From a checkpoint of a small image classifier: arch nf_resnet.
Rows from block 11 of a small image classifier, named by matrix and row number. Rows with one number belong to one channel. Each number is 200 + 30 x the weight over its row's rms, rounded and kept within 0 to 999. All counts start at 0. After the name is the row's rms in percent of the matrix's.
After each channel's rows are labels from the 100 images, of 14848, where the channel reaches its highest value: "top examples" is what is common among them; "peak at" is the part of the image that holds the peak. Only what is clearly more common there than usual is listed. The data: made-up road signs on poles.
# convs0: first 3x3 conv (model.blocks.11.convs.0.weight, 240x240x3x3, standardized in use, each kernel summed), inputs 120-239
# convs1: second 3x3 conv (model.blocks.11.convs.1.weight, 240x240x3x3, standardized in use, transposed, each kernel summed), outputs 120-239

convs0.12,103,204,201,229,180,167,223,188,208,155,205,143,219,171,186,234,204,191,230,197,210,191,179,183,212,183,231,211,201,219,255,144,215,143,165,213,188,233,223,179,199,240,193,214,183,197,186,207,206,204,176,285,245,238,174,194,167,130,188,274,204,172,198,254,200,210,184,160,136,197,200,132,172,211,179,222,189,214,216,209,234,216,215,176,210,195,117,214,231,191,226,187,220,203,221,121,220,179,195,173,236,234,241,166,195,256,163,160,219,218,183,227,123,187,228,217,246,197,179,187,256
convs1.12,103,182,183,188,206,167,209,175,210,180,146,187,198,197,177,194,197,195,170,173,215,227,176,228,223,260,199,190,231,183,199,225,233,186,190,199,216,195,202,205,194,183,212,200,218,169,164,181,182,184,183,247,239,188,288,190,199,136,231,133,211,159,214,169,217,180,211,215,219,212,222,156,230,167,153,168,216,206,213,199,171,170,244,185,156,145,139,176,214,159,186,168,222,197,187,170,146,184,173,231,195,221,145,221,154,231,174,196,199,152,185,243,231,212,173,200,191,216,212,272,196
top examples: triangle sign; red rim
peak at: centre; middle right

convs0.124,075,249,182,194,187,224,205,214,196,233,171,217,170,145,219,166,186,255,159,248,200,214,165,210,206,214,215,181,207,179,174,224,250,132,229,196,230,206,168,188,221,181,175,200,170,183,114,191,264,201,255,137,222,279,236,240,228,177,159,246,210,199,195,238,217,168,191,233,200,210,211,235,163,170,247,215,156,132,121,172,201,194,192,200,217,266,137,172,177,216,241,212,241,199,178,251,164,246,177,143,199,245,228,188,215,217,164,227,151,171,200,184,230,235,212,256,258,202,238,165,203
convs1.124,076,193,173,230,245,141,237,209,157,206,198,188,243,174,257,231,182,209,181,208,194,214,185,170,210,219,178,204,174,172,224,214,172,189,262,200,198,257,219,247,155,184,203,193,181,204,199,240,218,162,265,177,167,156,192,195,210,200,205,151,211,216,231,153,198,213,178,210,250,156,234,176,195,228,199,157,194,179,182,204,238,167,206,153,224,246,250,203,146,213,201,179,156,186,224,189,156,208,144,201,260,192,169,145,175,191,230,174,150,231,207,227,153,170,215,248,191,225,156,217,157
top examples: circle sign
peak at: centre; middle right

convs0.170,100,171,218,246,149,255,179,228,209,197,211,202,170,236,192,164,210,226,168,259,189,252,230,216,211,236,181,199,208,200,261,227,201,194,173,162,215,194,172,221,215,189,157,200,220,199,170,208,219,169,222,192,238,180,221,202,180,208,162,206,197,162,190,166,215,190,218,183,160,210,189,180,167,228,225,227,234,207,202,188,187,197,187,214,183,198,189,225,202,223,240,202,189,144,139,184,227,248,246,175,217,190,201,196,184,215,154,170,213,177,221,201,189,202,237,166,215,164,169,117,191
convs1.170,093,180,225,231,192,270,194,212,263,203,232,116,172,282,205,204,158,245,150,255,206,228,177,221,203,208,236,229,215,186,236,144,226,183,189,147,201,200,199,238,244,169,167,180,246,199,226,250,180,149,190,236,210,230,252,235,193,190,199,198,145,222,163,170,219,211,181,230,232,213,253,183,197,268,220,235,208,198,187,180,182,184,166,235,219,197,198,200,209,219,168,247,163,238,196,227,171,180,213,205,83,174,199,199,175,224,205,246,203,227,167,171,219,221,200,180,172,212,146,244,160
top examples: triangle sign
peak at: middle right

convs0.19,103,195,242,215,209,156,177,225,187,183,189,210,210,129,194,206,212,266,190,265,155,224,195,203,245,187,225,232,194,227,168,175,198,157,206,213,198,206,173,175,208,206,223,196,153,206,192,172,184,183,188,176,197,207,171,173,266,246,198,206,158,191,165,180,216,269,182,186,199,257,233,219,173,192,196,230,220,203,238,206,212,256,209,218,175,246,194,209,177,184,209,215,229,235,258,193,145,204,214,206,165,241,186,253,114,199,259,213,223,265,225,204,155,206,196,199,193,248,189,199,225
convs1.19,116,205,174,207,206,247,196,174,220,107,178,156,137,262,212,212,157,245,214,254,252,220,215,211,168,182,269,208,219,231,196,174,198,190,170,156,198,195,189,136,215,183,195,197,231,144,198,267,176,204,192,235,176,201,232,187,222,160,181,238,198,170,215,185,183,233,256,208,215,257,209,215,190,250,155,204,151,268,203,176,174,199,183,168,202,173,243,196,173,181,201,226,190,232,227,214,236,241,244,213,175,217,159,198,190,214,159,230,166,202,182,186,194,172,168,205,176,199,176,153,174
top examples: square sign; hexagon sign
peak at: bottom right; middle left

convs0.155,091,223,169,259,218,147,214,183,148,190,249,172,197,260,187,176,215,170,224,227,172,181,225,174,188,178,218,212,222,209,256,228,239,181,229,193,259,195,241,224,245,219,184,207,232,218,183,232,194,225,236,154,210,167,204,203,225,185,189,156,205,187,146,233,192,147,246,176,228,192,215,207,172,192,274,173,222,114,188,206,183,202,212,236,203,212,228,191,218,167,224,204,211,184,227,207,190,210,220,223,210,212,177,179,186,180,223,188,215,204,224,164,213,247,199,234,213,226,225,227,183
convs1.155,119,226,225,161,230,187,288,241,197,208,220,195,184,155,216,190,222,189,191,269,210,241,230,205,227,159,259,159,191,190,189,205,174,170,200,186,225,223,200,211,179,245,233,171,190,245,220,267,232,272,215,164,202,214,172,220,244,189,180,217,142,177,223,234,200,240,226,149,227,171,205,228,212,299,216,196,233,229,196,144,183,225,226,187,254,224,176,211,159,173,157,207,170,217,169,220,211,225,226,193,190,195,249,132,229,199,193,113,197,234,189,229,190,185,212,254,175,212,233,155,171
top examples: hexagon sign
peak at: bottom centre; bottom left

convs0.13,093,206,199,201,217,221,183,206,217,191,230,220,204,227,178,226,196,171,250,140,228,181,203,190,149,202,201,228,234,196,220,226,180,209,263,199,147,208,222,217,222,161,205,236,165,211,238,266,201,248,203,203,186,158,125,202,248,193,186,248,223,233,198,226,191,192,199,179,218,159,168,230,196,162,179,186,108,188,263,242,179,177,239,199,200,148,213,200,195,181,225,218,226,216,241,181,220,170,179,272,212,191,194,178,180,117,223,199,128,181,192,166,184,236,219,203,153,246,224,245,206
convs1.13,081,209,276,237,189,173,176,184,222,200,184,249,244,159,234,169,201,177,229,127,179,165,179,198,183,255,209,224,178,221,190,165,227,193,211,196,207,201,185,168,222,219,192,197,209,169,226,155,188,212,203,238,164,250,227,195,173,259,217,210,202,172,194,148,177,200,147,214,138,181,204,234,172,173,172,228,165,197,244,189,152,275,203,166,215,219,218,208,233,239,229,169,179,217,187,207,178,252,203,209,230,172,207,208,198,264,251,139,219,178,177,169,162,203,228,165,161,122,200,195,186
top examples: circle sign; yellow rim
peak at: bottom centre

convs0.68,098,196,158,195,180,142,233,223,217,226,221,220,214,210,211,208,209,201,184,215,233,203,208,235,197,199,180,255,146,208,185,187,205,203,236,236,198,183,176,209,181,149,207,192,256,224,104,203,201,211,165,202,262,229,182,192,236,237,175,160,169,178,160,206,199,191,212,208,199,178,207,192,183,194,195,229,223,220,190,279,206,236,202,251,206,183,258,210,150,216,191,183,243,197,155,206,161,204,227,265,238,205,178,184,138,152,186,167,220,170,228,193,228,170,184,227,194,193,178,217,263
convs1.68,081,218,194,275,249,231,225,217,182,195,242,204,204,159,207,190,203,206,165,220,204,160,182,187,161,161,213,185,244,209,217,241,203,221,204,149,207,245,181,173,199,206,205,241,229,199,155,203,201,214,199,155,139,189,164,194,252,215,216,227,218,137,171,218,202,307,158,180,184,190,172,180,170,232,181,180,158,285,183,169,220,191,169,220,195,229,219,206,240,184,215,244,215,142,203,212,146,188,220,189,224,210,197,204,222,233,254,282,220,206,245,197,190,145,213,235,185,202,198,194,258
top examples: circle sign
peak at: top right

convs0.3,101,213,214,235,209,202,234,216,196,216,147,211,156,234,175,224,159,209,220,197,169,228,165,238,139,268,184,195,236,225,181,186,230,150,227,241,182,197,205,189,198,196,208,199,178,214,124,161,218,173,223,190,249,214,159,239,176,205,204,155,194,171,119,247,204,179,162,190,207,152,225,168,138,188,197,217,221,162,214,175,193,215,205,205,256,200,243,245,220,189,183,239,188,230,248,260,213,176,166,227,212,174,210,201,162,190,200,230,153,215,208,233,182,185,199,177,181,193,168,186,193
convs1.3,090,212,182,174,195,205,185,166,201,178,168,230,149,213,254,211,162,202,162,197,192,142,170,181,185,201,206,170,177,211,248,210,240,140,211,214,223,201,212,212,221,172,229,207,200,206,205,238,205,257,135,221,187,289,198,218,214,202,134,250,217,206,283,231,201,213,222,151,174,265,181,227,205,251,134,192,201,188,244,194,202,186,242,205,160,201,197,231,139,184,166,165,236,211,205,230,252,190,276,208,195,202,169,167,235,228,220,206,207,173,185,224,195,219,158,185,206,247,211,207,205
top examples: hexagon sign
peak at: bottom centre; middle right

convs0.56,083,167,180,171,232,216,209,261,220,190,171,255,205,155,200,179,168,262,195,233,201,223,166,199,173,148,169,191,201,188,208,221,184,191,203,232,204,204,229,227,210,193,197,233,196,282,150,197,139,205,259,165,233,205,137,201,185,197,202,243,187,218,225,184,215,162,208,203,162,187,221,223,129,114,185,174,183,234,210,211,197,194,229,213,202,209,244,205,278,223,195,185,214,229,196,222,180,181,176,239,151,190,193,176,151,127,212,214,159,265,238,225,177,221,196,222,203,233,199,184,205
convs1.56,094,175,196,212,192,207,212,176,190,196,154,244,199,187,179,220,187,164,131,184,224,189,154,189,156,159,200,186,216,222,224,201,199,152,208,189,189,221,200,193,196,193,191,225,241,166,249,209,153,218,217,218,176,216,203,196,180,222,122,203,222,217,263,219,186,292,197,181,253,229,184,185,196,247,154,182,216,227,191,192,200,227,215,209,138,199,184,223,177,224,244,207,200,211,205,191,233,191,259,231,208,137,177,102,263,250,147,225,198,223,201,179,218,228,118,210,197,220,216,238,190
top examples: hexagon sign
peak at: centre

convs0.48,104,211,147,206,195,209,214,202,202,223,217,206,198,214,175,213,221,194,159,196,219,211,225,229,234,234,172,172,235,244,194,218,152,267,223,185,196,232,194,227,197,245,234,175,219,118,141,210,214,219,208,128,172,169,168,178,220,177,225,243,168,221,251,230,202,169,231,207,225,203,209,158,157,198,189,214,195,210,200,264,228,175,181,236,237,250,208,173,245,193,259,188,237,244,202,213,226,178,193,241,173,153,159,260,211,232,209,177,137,222,234,172,225,145,190,227,210,161,207,250,222
convs1.48,098,208,243,246,232,220,205,174,229,239,158,236,221,156,207,157,217,181,152,218,133,163,174,223,147,154,197,230,212,173,163,185,274,219,228,195,214,220,179,212,212,219,192,241,265,191,232,169,140,212,186,202,180,211,180,179,267,170,176,171,193,157,172,242,157,190,185,238,207,159,230,197,175,218,230,199,169,180,233,162,210,205,170,143,193,227,226,241,235,194,203,164,227,251,221,192,148,210,206,203,181,196,230,245,260,173,196,203,174,222,198,164,148,204,206,238,167,264,155,224,171
top examples: circle sign
peak at: middle right; middle left

convs0.233,085,199,170,227,250,185,163,216,206,175,206,170,182,181,212,238,165,183,225,203,190,221,234,199,194,198,170,221,189,235,147,221,186,177,223,198,212,213,162,231,166,181,236,232,192,201,204,174,177,227,205,200,210,189,175,214,206,189,201,213,190,224,168,231,199,165,173,209,233,204,212,191,152,241,166,218,150,199,234,229,140,174,226,189,180,185,203,202,164,240,219,203,226,189,196,267,277,163,173,192,152,184,163,179,202,226,179,154,225,185,180,217,209,195,204,217,224,220,170,191,246
convs1.233,084,235,157,230,254,219,197,183,191,176,211,230,171,203,224,190,179,239,211,204,276,246,203,223,192,200,138,189,222,262,179,181,221,227,182,163,223,206,188,247,225,175,280,195,183,170,157,197,207,188,193,192,228,209,198,219,159,152,183,124,210,214,185,238,164,242,176,207,255,206,187,155,221,205,155,171,209,252,181,192,231,190,197,225,166,217,149,236,195,243,196,183,217,196,205,214,221,224,239,182,228,145,199,224,205,237,205,243,205,211,201,171,154,206,207,180,206,243,178,162,214
top examples: square sign
peak at: centre

convs0.229,092,212,157,204,202,223,175,234,216,216,200,185,171,196,205,183,187,221,243,238,229,200,203,228,198,207,245,217,166,198,294,243,212,163,205,217,213,214,200,211,201,230,201,177,181,197,251,219,223,227,186,203,247,179,252,216,259,245,205,172,219,253,148,141,170,192,215,195,155,219,204,210,219,261,161,199,249,240,167,186,201,160,220,246,182,215,136,201,163,214,200,211,231,195,209,207,176,118,191,221,182,200,239,141,171,182,182,199,201,234,167,190,235,196,182,239,235,200,207,155,198
convs1.229,099,175,203,205,202,201,230,226,196,216,143,191,199,193,175,207,176,180,215,208,205,191,183,194,155,202,183,219,221,166,189,160,194,234,178,222,214,190,205,176,185,212,170,236,220,201,239,121,205,142,218,203,203,163,218,220,190,171,175,232,212,180,194,211,197,207,175,223,144,194,243,183,238,155,221,177,224,220,219,193,129,172,182,201,192,158,232,154,189,153,268,247,157,219,226,249,189,179,157,231,253,229,159,181,164,200,200,135,180,206,173,202,235,165,195,213,217,210,217,222,194
top examples: circle sign; yellow rim
peak at: middle right

convs0.24,097,224,146,215,123,182,271,189,203,156,169,191,200,204,174,204,154,226,166,217,183,230,241,191,159,241,216,188,209,227,197,218,194,209,213,175,253,165,217,195,172,208,214,220,222,137,197,125,221,215,234,201,160,162,243,203,215,212,216,272,207,142,188,208,234,183,170,225,202,190,169,184,157,124,215,190,204,190,203,226,213,189,215,228,200,227,184,250,167,190,192,176,188,186,206,168,181,191,169,205,180,271,224,219,207,208,278,154,228,228,184,230,209,248,247,192,243,248,185,173,210
convs1.24,084,196,219,187,206,177,227,225,164,221,172,246,189,212,223,208,187,210,193,193,206,192,204,221,194,146,193,222,129,238,245,208,160,138,220,254,210,163,174,176,181,194,166,189,203,258,274,230,233,171,162,193,190,214,192,162,144,209,166,157,183,222,206,272,217,193,241,213,215,288,160,218,237,179,183,186,195,189,171,192,238,196,276,188,206,210,236,192,175,184,191,161,211,187,199,220,214,233,256,207,226,186,212,150,227,220,172,163,175,98,202,196,198,223,214,176,234,224,194,184,201
top examples: circle sign; yellow rim
peak at: middle right

convs0.74,079,193,182,220,147,175,208,269,186,217,160,222,204,258,203,212,220,178,191,175,220,196,216,171,212,289,197,189,231,230,178,180,125,144,230,197,178,168,213,222,179,195,159,231,191,217,167,197,245,225,213,210,228,232,186,240,138,247,211,231,199,248,186,208,165,199,179,235,194,148,216,184,182,159,178,174,237,168,145,208,180,199,200,208,139,212,188,238,219,213,187,182,220,170,183,234,131,215,188,221,143,258,173,218,189,206,201,168,180,216,147,213,214,243,164,221,209,233,164,222,156
convs1.74,095,193,183,216,165,210,213,259,200,206,170,210,224,259,258,169,210,185,177,188,170,268,191,193,209,208,126,208,189,219,220,247,228,196,214,211,184,176,178,170,232,200,202,200,195,185,240,201,220,215,207,197,213,248,188,186,281,221,171,199,186,246,203,167,205,189,229,212,222,161,210,184,208,238,196,232,218,219,166,200,175,201,173,207,198,162,208,242,199,160,214,192,186,163,206,287,215,175,184,184,257,203,195,176,164,200,228,174,215,181,215,220,181,148,184,191,213,162,207,201,199
top examples: circle sign; yellow rim
peak at: centre

convs0.77,094,203,160,212,198,208,209,197,253,179,228,193,230,223,231,202,197,159,206,205,168,262,197,243,169,161,207,189,183,178,133,193,176,257,215,229,180,205,197,179,213,181,214,200,217,209,188,207,181,232,168,161,242,220,202,219,257,223,210,187,221,168,216,198,204,185,195,187,177,192,221,106,143,197,270,186,236,170,197,209,221,206,239,144,218,150,203,166,229,212,217,209,196,230,159,202,153,140,250,167,183,156,231,219,193,193,194,136,221,197,204,207,234,210,234,180,224,239,169,184,240
convs1.77,099,186,177,246,220,203,229,179,217,159,155,177,187,229,167,200,230,206,182,230,239,181,205,197,190,261,286,210,190,199,158,226,217,218,208,161,248,235,168,222,249,207,199,193,220,187,142,182,153,179,187,200,215,243,205,147,136,286,238,211,177,182,170,194,178,194,210,196,202,201,198,154,156,210,193,220,220,189,202,209,281,209,171,183,173,202,201,223,247,194,188,215,192,263,187,181,238,153,140,220,170,200,165,237,222,261,207,249,221,199,192,224,189,245,203,227,178,197,200,184,166
top examples: square sign; red face
peak at: centre

convs0.64,102,240,171,184,171,207,217,169,219,204,136,206,246,108,158,208,184,207,188,186,236,255,190,222,185,157,216,176,197,184,176,125,226,192,191,223,205,231,203,233,190,210,179,201,197,199,163,162,221,193,201,222,208,250,266,207,200,178,251,169,211,222,176,199,243,190,210,187,194,186,186,145,213,189,139,157,176,184,254,225,222,223,166,172,229,231,252,247,238,207,227,199,188,240,170,220,160,246,248,176,208,188,192,196,195,225,242,173,206,254,204,176,203,197,158,226,190,166,187,244,223
convs1.64,094,227,144,242,209,220,155,160,189,223,175,226,220,159,204,194,172,189,163,179,202,162,159,197,191,178,212,204,219,188,159,257,200,185,223,193,184,254,182,163,196,212,195,239,228,175,82,199,187,228,202,203,185,164,197,145,255,199,167,215,178,218,197,249,196,238,265,235,160,225,214,194,191,176,143,193,187,231,176,231,245,189,161,185,182,194,223,211,213,170,204,191,248,251,253,182,136,199,157,243,223,220,197,179,264,237,123,261,174,195,205,181,190,162,133,184,209,233,176,199,177
top examples: hexagon sign
peak at: top centre; middle right

convs0.158,108,226,161,184,297,175,177,192,250,156,215,178,239,164,214,217,171,214,194,230,207,222,220,187,222,180,164,218,209,215,158,180,198,179,221,181,240,234,222,233,177,160,174,224,238,192,195,273,220,213,199,235,189,235,185,232,180,237,196,109,218,139,204,166,206,224,143,243,150,185,164,157,165,195,254,201,208,225,211,254,195,239,175,217,146,193,234,171,200,231,207,215,213,219,200,186,153,199,187,189,165,210,197,189,171,241,222,212,226,242,206,240,175,207,185,158,184,249,211,197,205
convs1.158,095,186,192,229,147,196,145,211,249,165,189,237,211,182,201,190,178,196,232,195,208,189,197,197,211,163,157,220,255,205,169,207,204,229,169,143,229,201,208,191,248,178,187,202,228,199,220,135,187,221,224,205,178,222,194,168,224,215,173,272,260,255,194,155,232,208,207,193,219,173,270,214,190,208,191,193,192,197,161,154,235,186,203,199,179,148,192,209,222,211,225,143,227,198,214,159,167,184,219,165,284,189,191,171,170,250,164,198,163,196,198,224,196,186,196,169,196,145,202,229,212
top examples: circle sign
peak at: middle right

convs0.50,110,236,196,188,245,184,195,219,176,155,165,190,131,149,179,204,219,161,179,193,225,235,185,210,205,167,184,213,190,177,170,247,141,183,197,205,177,236,202,232,166,177,213,221,231,214,189,254,185,226,200,138,231,199,248,231,175,250,213,182,194,177,215,184,206,201,180,179,228,270,239,163,178,183,260,188,280,202,224,213,197,195,231,184,243,151,198,148,205,211,185,215,237,164,178,166,127,264,211,215,243,208,198,228,117,168,186,183,206,162,207,137,178,197,201,215,203,219,189,199,185
convs1.50,121,221,176,128,215,186,213,206,178,244,230,198,224,206,202,182,224,198,242,180,159,167,215,195,180,149,176,192,190,236,183,163,193,202,206,180,177,145,201,233,203,156,206,191,170,193,169,195,223,158,190,148,214,225,134,220,179,235,218,199,230,174,193,225,199,196,207,211,211,260,200,179,198,229,223,177,176,228,198,147,150,171,211,221,223,232,199,191,162,219,187,214,180,155,226,214,236,180,186,186,176,201,203,165,162,217,152,224,271,201,209,178,214,163,165,213,242,189,222,191,215
top examples: square sign
peak at: bottom right; middle right

convs0.235,091,220,169,221,233,213,203,213,181,182,219,222,141,122,209,217,223,237,223,243,218,235,224,244,213,187,186,219,233,200,201,196,190,150,199,153,216,191,237,203,189,223,176,176,178,232,133,207,212,186,254,185,270,177,184,205,266,262,200,232,227,173,213,209,224,194,222,174,214,215,217,176,148,220,255,270,179,196,182,204,237,247,222,216,200,169,160,194,228,214,240,216,220,186,219,247,162,183,251,195,250,181,213,220,88,170,207,160,189,211,179,231,150,181,193,221,194,232,175,170,205
convs1.235,094,209,184,204,187,214,204,227,229,182,269,162,191,235,198,209,159,206,207,200,202,180,204,193,188,216,186,195,187,132,170,181,141,236,236,143,193,204,194,157,207,197,178,229,245,246,192,195,204,160,232,185,180,201,185,172,158,223,233,169,144,182,185,176,226,233,183,194,209,253,201,186,222,129,264,210,140,233,174,191,232,127,212,188,206,201,237,213,195,156,193,250,219,222,167,221,247,175,173,236,251,194,187,196,167,191,228,164,205,209,186,206,179,137,229,193,186,240,182,247,216
top examples: square sign
peak at: middle right

convs0.198,095,201,183,207,294,235,170,165,214,179,151,265,160,162,220,200,199,227,233,249,211,231,237,239,277,204,209,228,218,197,161,207,242,175,193,194,217,207,227,183,221,218,220,215,179,174,57,171,225,163,184,226,214,225,209,212,184,220,158,180,222,234,188,243,230,231,198,194,191,204,177,156,201,145,224,248,158,206,220,213,239,198,245,177,220,212,231,194,262,215,250,211,204,253,211,244,139,218,180,216,167,173,173,209,155,211,163,268,193,225,180,201,183,202,180,241,201,219,176,168,262
convs1.198,111,194,164,176,201,223,231,150,211,211,184,191,111,200,206,208,216,180,165,218,238,268,218,158,211,254,231,222,181,250,174,176,215,139,212,189,205,208,201,138,208,208,167,223,209,232,168,267,209,235,220,215,232,205,258,188,260,181,203,226,194,205,235,195,190,211,183,212,205,204,227,228,175,247,191,214,208,202,205,218,228,232,215,115,175,194,239,165,146,183,180,174,171,193,176,199,134,180,214,200,148,218,172,152,270,208,170,213,196,212,156,215,197,187,156,191,220,214,177,174,195
top examples: hexagon sign
peak at: centre

convs0.91,114,209,184,206,224,242,148,151,209,230,176,203,183,178,180,181,189,212,179,195,208,189,183,188,189,179,239,180,157,167,227,215,191,231,172,194,197,198,207,154,226,217,192,204,164,201,225,187,179,181,193,259,226,206,209,225,109,175,194,174,183,253,225,214,176,214,219,208,168,267,168,210,249,265,218,186,166,222,180,146,179,190,139,210,207,220,158,218,216,174,163,216,169,232,222,237,230,213,195,201,246,203,203,191,180,181,145,250,197,213,191,215,158,200,178,173,193,193,176,196,137
convs1.91,108,166,208,157,191,206,219,220,180,182,180,218,242,252,165,180,228,207,247,232,155,252,216,197,220,171,232,195,228,191,231,211,191,198,190,203,205,148,183,198,138,230,186,181,196,251,220,186,221,203,202,168,210,139,198,242,231,241,212,150,224,146,204,156,188,159,146,169,209,170,184,195,235,163,260,196,187,202,182,194,178,180,192,213,237,242,193,181,196,208,221,198,208,198,160,206,173,203,211,185,224,258,209,202,151,188,214,189,160,135,237,183,175,179,229,221,191,172,181,185,191
top examples: hexagon sign; pentagon sign; red rim
peak at: top centre; bottom centre

convs0.17,114,189,212,200,160,191,184,167,203,234,161,283,161,239,210,219,226,189,192,207,212,197,225,228,220,212,204,201,228,164,175,220,227,200,235,223,198,173,195,147,207,184,227,224,169,190,189,195,223,161,216,171,254,222,246,167,259,227,205,230,236,216,183,206,224,162,178,178,165,177,203,208,221,195,225,227,232,178,211,250,180,218,266,246,188,224,152,194,208,186,262,203,261,212,159,151,181,226,196,206,255,239,197,203,161,196,224,202,206,221,194,199,232,236,198,234,173,192,231,193,141
convs1.17,112,205,187,169,242,248,173,202,191,137,201,181,198,191,164,201,178,166,166,231,182,157,211,184,159,188,226,205,195,208,195,232,179,216,234,182,195,252,189,125,228,202,208,195,222,240,181,232,211,235,201,204,204,211,205,141,188,212,174,220,177,167,209,211,184,242,233,188,252,281,185,202,184,245,208,221,226,209,208,194,270,235,193,226,221,222,241,220,186,189,189,183,192,189,254,150,190,228,188,236,237,208,234,189,217,218,159,224,202,216,169,190,162,186,245,193,169,253,169,197,145
top examples: square sign; red face
peak at: middle right

convs0.188,099,258,201,195,201,242,229,210,189,209,165,242,188,211,228,182,228,237,142,231,167,195,190,178,126,175,199,212,196,217,246,247,216,237,177,232,199,208,202,212,192,164,203,245,205,259,129,217,165,185,193,159,243,234,192,195,212,216,199,204,210,159,224,149,206,202,199,258,245,181,244,185,179,168,150,253,219,214,210,179,194,219,219,273,169,175,202,184,218,228,215,193,172,165,191,207,171,196,193,226,203,121,244,195,191,137,180,197,197,205,233,229,160,207,218,205,203,211,234,233,199
convs1.188,080,188,186,179,224,172,210,199,198,231,232,202,229,212,235,215,152,195,237,171,211,185,194,186,213,236,221,243,203,217,194,197,195,253,217,244,238,155,186,170,177,184,238,220,178,206,233,254,214,259,225,181,139,158,165,148,183,183,157,198,210,193,198,241,202,197,204,160,191,187,152,210,164,197,167,214,171,208,210,237,196,224,220,223,191,222,202,225,185,186,175,214,202,125,185,183,242,165,219,150,221,119,202,142,189,195,211,229,196,208,165,237,208,158,200,187,156,250,180,205,201
top examples: square sign
peak at: middle right

convs0.104,110,192,214,241,203,154,195,199,138,184,204,194,170,302,217,163,146,178,234,203,198,191,201,187,225,167,215,166,205,139,203,235,202,176,239,232,212,206,181,158,201,172,185,224,220,191,251,169,196,232,221,213,221,220,229,223,213,229,170,138,177,147,249,185,179,185,237,155,185,141,188,248,243,186,226,163,184,185,165,175,211,193,191,159,193,185,176,227,167,206,238,201,198,190,200,210,220,187,188,184,172,247,181,233,259,253,182,217,187,137,200,181,196,195,230,184,205,167,198,151,133
convs1.104,112,205,234,179,207,192,220,216,237,232,260,191,209,213,182,219,174,198,238,221,212,174,238,214,233,147,225,211,185,202,247,168,194,183,194,199,220,184,219,167,177,177,195,144,179,246,242,160,202,143,190,139,209,203,158,224,172,247,214,227,231,194,199,191,182,179,210,202,196,168,205,238,171,221,269,190,222,228,271,201,220,193,236,202,237,196,200,182,171,205,207,219,182,206,137,121,207,239,233,178,201,279,210,157,190,187,209,187,206,201,249,256,207,203,257,238,212,216,200,136,188
top examples: square sign; red face
peak at: centre

convs0.127,097,205,170,157,231,209,245,189,235,222,208,199,255,184,210,204,202,186,209,209,177,215,160,197,191,178,158,176,192,175,268,190,223,204,194,207,163,159,214,173,215,221,164,213,223,230,232,224,208,214,267,170,211,174,197,177,209,211,201,175,259,224,208,242,193,202,180,200,198,202,216,206,112,196,225,251,215,172,210,164,184,255,226,225,200,153,219,243,212,172,223,210,235,225,199,125,209,191,192,207,187,226,203,209,177,173,261,154,203,262,197,175,122,233,226,203,189,220,172,166,222
convs1.127,081,183,210,156,186,198,224,236,226,188,226,239,247,198,199,183,194,186,189,140,219,241,165,165,245,157,221,188,175,199,267,208,183,193,168,140,218,258,205,198,254,192,204,198,223,141,174,169,186,257,225,184,148,225,161,210,188,243,213,221,171,150,220,220,208,196,261,249,165,173,209,247,208,189,205,157,196,233,222,240,237,192,186,229,172,194,210,192,226,229,187,195,214,226,191,175,229,179,197,173,258,139,198,178,181,245,173,197,186,125,198,197,157,248,192,175,204,216,172,221,192
top examples: pentagon sign
peak at: bottom right; middle right